From a checkpoint of a small contrastive image-text model: 7600 steps, trained on flat shapes of many kinds, plain or patterned, on busy backdrops.
Rows from block 5 of the image encoder of a small contrastive image-text model, named by matrix and row number. Rows with one number within an expert belong to one neuron, the router's apart. Each number is 200 + 30 x the weight over its row's rms, rounded and kept within 0 to 999. All counts start at 0.
Before each expert's rows are labels from the 100 images, of 14848, where the router gives the expert most weight on average: "strongest on" is what is common among them. Only what is clearly more common there than usual is listed. The data: flat shapes of many kinds, plain or patterned, on busy backdrops. In brackets: how many of the 100, against the usual share in percent.
# router: router (encoder.blocks.5.mlp.router.weight, 8x160, trained with AdamW), inputs 0-159
# gate: expert gate (encoder.blocks.5.mlp.gate, 8x80x160), inputs 0-159
# up: expert up (encoder.blocks.5.mlp.up, 8x80x160), inputs 0-159
# down: expert down (encoder.blocks.5.mlp.down, 8x160x80, transposed), outputs 0-159

# expert 2
strongest on: red shape (89 vs 21.7); orange shape (72 vs 22.3); yellow shape (62 vs 22.4); its colour: red (44 vs 8.1)
router.2,199,262,177,238,216,192,179,196,164,217,152,190,266,269,186,247,217,206,187,203,243,219,205,211,172,222,227,194,194,121,214,184,186,208,156,183,242,158,210,217,169,217,154,211,205,209,211,231,177,160,166,233,200,185,205,229,170,175,234,202,207,245,239,179,199,162,268,173,211,245,196,213,174,191,239,196,184,193,143,175,201,173,190,241,169,249,178,189,186,208,238,140,173,202,209,183,237,218,210,171,220,185,215,158,190,217,227,163,121,166,240,157,150,197,205,205,190,170,206,165,220,216,233,226,252,176,218,211,134,190,221,228,214,218,171,216,253,190,180,231,193,137,212,163,207,181,205,193,177,210,183,207,252,172,242,214,187,197,225,136
gate.0,220,225,209,164,199,181,194,215,183,209,161,204,169,197,204,187,222,184,199,157,214,229,162,227,148,227,142,150,181,201,204,207,227,196,193,192,130,255,182,249,185,182,209,190,198,236,215,211,223,243,232,217,160,197,194,210,189,212,222,272,200,215,158,171,267,266,188,222,174,206,182,177,178,266,233,180,158,191,194,217,218,164,219,255,178,221,184,228,216,184,221,166,220,222,244,148,170,157,194,211,200,168,187,161,209,205,214,250,228,145,226,194,215,190,215,191,170,159,234,188,183,242,210,201,174,206,211,198,160,214,153,225,147,190,232,242,200,165,257,207,148,217,193,167,233,196,230,247,277,200,166,217,155,207,190,185,230,125,206,218
up.0,165,194,261,226,214,192,228,170,171,156,221,166,224,231,214,210,167,233,166,239,153,157,208,235,233,196,218,167,176,201,211,151,199,192,206,217,238,168,235,122,239,172,210,227,198,199,183,208,186,181,171,188,234,244,226,187,199,192,197,168,198,224,197,187,122,171,197,166,195,225,248,189,206,192,187,180,170,221,193,202,162,227,215,201,220,192,152,224,213,203,185,281,224,229,206,244,186,188,144,236,216,185,225,161,213,243,207,228,142,224,169,232,182,207,233,214,182,233,128,191,219,222,233,172,227,192,215,209,198,244,145,168,275,225,180,202,181,164,190,242,264,160,241,168,181,203,188,186,147,244,255,199,226,196,184,207,183,230,215,211
down.0,174,199,168,183,246,216,189,200,200,172,184,222,173,135,207,247,240,201,189,221,223,228,176,189,183,178,180,185,149,185,258,199,222,238,205,203,164,189,214,192,241,260,219,212,245,171,215,207,228,220,261,177,196,172,194,178,202,188,163,270,243,238,198,209,228,185,191,176,172,180,215,157,212,186,193,199,188,188,238,187,140,234,210,164,186,214,189,180,210,156,226,229,280,197,201,176,182,226,184,167,224,256,204,169,180,206,221,226,217,268,168,172,201,199,232,151,162,144,176,183,229,182,223,207,217,236,151,198,240,242,172,185,242,212,239,173,213,215,191,221,231,112,179,129,184,218,217,189,224,256,202,193,184,225,211,164,197,135,217,196

# expert 1
strongest on: purple shape (96 vs 22.1); its colour: purple (67 vs 8.5); count: one (43 vs 20.4)
router.1,234,242,194,176,180,207,235,183,225,194,178,250,159,187,194,200,223,221,224,252,224,189,186,182,202,189,226,204,208,227,222,222,221,223,238,191,207,179,243,205,224,230,251,189,177,210,163,209,227,216,222,235,205,232,205,186,143,140,174,222,127,149,206,197,230,216,154,200,115,132,218,173,281,203,211,170,230,154,214,198,219,188,268,214,202,163,217,170,239,226,175,200,215,227,244,213,174,228,210,211,164,201,189,220,248,205,170,142,231,223,178,206,176,141,201,177,255,206,202,210,172,157,164,163,162,217,196,250,210,174,216,242,169,184,189,156,213,211,216,165,170,247,139,197,149,216,211,172,183,176,202,204,218,192,231,193,238,166,207,181
gate.0,202,237,234,243,178,204,220,187,206,217,200,156,157,192,220,183,169,184,170,213,193,141,177,183,220,149,175,167,186,137,243,211,210,255,190,172,175,246,192,205,181,164,208,194,185,180,155,224,192,205,264,187,217,185,196,146,199,199,191,209,194,186,233,212,232,218,175,204,156,205,184,218,204,202,240,139,206,252,182,171,222,249,142,199,218,214,167,198,203,233,198,182,203,208,192,159,217,210,219,208,197,156,162,130,151,165,148,158,196,247,236,175,233,198,185,233,198,209,204,243,226,217,186,214,167,242,189,293,233,223,182,260,184,171,218,224,218,259,241,210,195,218,205,216,176,211,258,246,230,249,242,187,141,208,206,174,218,229,186,171
up.0,212,135,219,176,242,184,226,201,212,240,165,214,192,144,171,186,231,241,246,182,231,197,188,209,238,200,175,206,190,191,225,174,189,246,203,220,206,255,180,239,207,199,198,223,221,202,231,189,201,210,179,194,167,211,182,199,252,181,208,204,218,219,244,186,244,255,150,178,165,207,177,262,166,202,229,214,195,220,173,231,186,231,184,212,159,147,232,237,289,209,192,180,180,149,183,206,167,172,182,275,176,211,184,205,181,206,239,161,193,201,190,199,206,189,259,186,141,251,216,188,164,264,207,235,200,145,210,154,259,169,185,180,214,229,200,166,154,240,208,230,212,215,199,170,244,186,143,163,237,213,235,211,203,175,208,188,164,252,203,224
down.0,190,155,214,202,169,142,170,235,136,154,180,172,158,197,233,161,148,194,179,166,236,186,221,238,222,278,237,170,221,188,188,213,179,229,160,218,167,178,207,142,168,209,207,153,197,205,237,175,216,191,181,212,152,219,185,189,228,149,173,198,228,192,215,196,132,173,248,200,258,212,185,177,197,171,163,227,230,244,195,161,207,182,242,219,223,204,240,239,219,192,224,191,184,214,220,208,188,298,255,171,231,174,177,201,191,196,184,203,224,242,184,139,175,155,203,200,202,177,199,207,232,224,243,183,255,237,244,198,197,187,228,198,171,186,195,186,197,182,169,207,204,149,232,230,229,200,198,244,245,251,227,210,225,194,177,226,234,182,190,175

# expert 5
strongest on: orange shape (84 vs 22.3); white shape (68 vs 21.6); count: five (42 vs 18.1); its colour: white (35 vs 8.2)
router.5,141,170,190,160,187,205,183,179,125,176,165,169,159,207,180,129,164,191,174,204,206,213,207,195,180,219,184,163,177,210,211,200,234,179,174,206,199,206,151,231,194,211,176,203,158,210,158,228,163,201,252,246,247,238,225,198,208,219,232,189,207,231,206,235,202,250,232,150,180,216,200,250,194,200,190,229,208,243,238,193,211,191,174,234,264,196,170,213,174,180,208,170,142,203,201,183,180,199,204,206,189,258,208,162,247,209,169,189,203,135,203,184,235,248,246,193,182,217,228,194,208,167,183,203,164,175,197,183,234,217,221,151,210,201,186,233,197,155,244,191,229,121,217,215,151,159,206,185,195,168,264,208,171,181,210,214,165,101,231,202
gate.0,201,175,144,250,209,216,182,204,159,168,172,170,157,231,240,163,189,175,174,241,193,179,162,159,220,199,205,197,180,207,229,215,221,200,172,203,197,228,173,223,199,178,184,168,182,199,193,232,233,207,176,218,178,216,247,199,183,179,196,141,235,188,156,225,207,175,194,284,255,246,214,204,179,237,168,171,169,184,278,220,222,160,236,188,155,208,259,184,164,115,182,192,175,200,217,169,216,175,200,223,154,268,235,210,240,210,199,187,180,160,181,208,189,167,215,243,213,219,200,254,218,189,186,242,140,200,193,235,176,182,200,195,194,224,166,240,165,166,219,192,211,184,219,140,179,203,225,187,207,159,177,144,248,218,226,209,235,148,216,226
up.0,208,202,225,171,172,195,179,226,240,207,185,230,213,153,150,184,204,183,226,141,170,194,260,200,174,243,253,205,237,224,146,277,209,128,188,162,113,174,169,169,152,194,229,214,216,268,234,156,192,188,211,210,199,161,175,200,206,185,208,156,199,203,167,238,166,145,211,183,244,205,204,221,195,240,195,224,209,175,254,237,212,159,214,186,172,193,147,250,196,140,250,221,224,198,205,206,198,173,209,179,180,196,144,156,209,160,218,201,227,252,178,212,195,196,179,188,204,202,218,237,174,234,163,204,208,187,153,196,165,170,200,241,198,200,191,160,201,197,197,181,222,184,228,222,175,188,223,223,257,198,198,217,134,167,161,224,211,201,195,215
down.0,206,185,268,157,183,265,190,217,202,187,245,179,225,192,254,156,153,175,187,216,183,219,192,185,229,229,175,213,256,245,188,237,196,192,157,217,225,202,193,222,178,125,190,214,152,218,181,261,217,151,180,213,169,222,252,167,213,195,218,233,167,179,155,191,165,181,176,205,171,210,182,174,185,273,220,140,252,187,232,223,134,237,247,155,159,185,216,201,237,233,231,197,223,187,221,178,158,208,183,212,190,205,138,160,202,192,217,142,231,184,185,191,203,189,166,217,201,185,158,221,206,202,212,254,164,220,260,252,203,167,236,196,194,216,245,220,152,186,165,186,200,194,200,163,171,186,164,217,224,191,224,180,214,213,225,222,195,212,193,175

# expert 7
strongest on: brown shape (93 vs 22.3); its colour: brown (91 vs 8.3); count: one (78 vs 20.4)
router.7,176,180,166,143,218,164,198,212,194,246,232,169,196,238,193,236,228,231,208,179,189,211,255,220,164,185,216,257,240,234,199,187,176,218,207,207,221,181,198,177,200,230,273,227,221,231,177,167,198,199,165,198,225,239,190,152,231,226,232,236,224,181,167,164,193,227,174,169,198,214,202,216,171,226,155,199,187,205,138,239,149,182,205,214,163,205,186,283,198,198,243,173,202,151,183,247,216,202,155,143,250,205,171,203,205,213,192,233,195,163,162,259,198,223,223,231,188,174,194,166,160,250,180,209,193,177,178,193,217,225,258,191,158,189,145,182,152,207,184,228,199,223,212,179,178,243,128,254,249,182,192,217,166,171,173,178,178,222,175,173
gate.0,212,161,272,236,241,192,175,160,155,200,188,197,184,226,183,178,244,242,122,199,262,201,187,249,153,197,206,198,197,184,206,221,181,176,178,210,200,206,195,201,223,193,223,157,187,196,226,206,223,196,209,194,207,228,154,180,196,247,196,184,178,185,231,159,166,237,170,252,189,232,240,197,131,178,209,173,215,169,148,159,213,234,145,206,231,233,197,183,240,207,157,188,157,158,190,168,202,221,237,171,218,222,156,216,222,196,177,186,261,159,187,194,204,213,205,168,229,207,217,165,194,207,149,201,174,159,219,168,236,191,257,150,173,235,207,211,162,223,202,141,230,220,158,216,220,159,223,215,225,256,205,217,203,224,258,179,229,133,195,171
up.0,179,202,255,280,208,202,211,154,188,221,212,169,216,239,156,171,240,202,181,205,259,223,197,226,212,184,169,186,211,232,209,239,180,155,190,241,217,172,200,218,205,190,205,174,179,231,223,208,173,194,237,208,213,185,202,195,220,209,180,176,209,158,206,169,189,205,210,248,229,208,225,150,133,257,204,112,237,180,181,219,213,224,161,194,223,223,235,190,218,221,124,193,181,148,179,194,199,197,195,149,227,188,155,227,251,208,125,202,209,188,176,174,192,186,241,153,219,203,249,160,174,222,160,196,207,189,202,183,234,197,282,173,175,226,227,242,150,236,222,168,244,221,170,213,170,156,204,225,214,215,173,256,208,218,251,206,203,192,201,179
down.0,202,217,150,181,140,198,209,179,210,177,193,224,236,185,155,163,238,201,179,186,195,237,198,196,174,216,209,136,202,166,197,196,211,160,255,189,213,167,161,189,215,138,180,161,182,233,153,301,177,190,188,207,131,197,204,183,252,221,188,255,182,196,204,252,216,244,219,179,182,189,217,185,165,183,209,156,200,201,203,200,180,149,215,230,207,174,195,182,206,188,222,141,210,281,216,234,157,167,216,266,189,184,189,233,254,203,247,166,265,209,225,204,176,220,191,194,143,223,200,215,235,176,179,204,158,182,195,202,215,229,200,207,248,201,207,175,228,198,221,190,220,242,156,157,179,156,204,179,188,148,177,177,232,221,221,186,237,199,223,233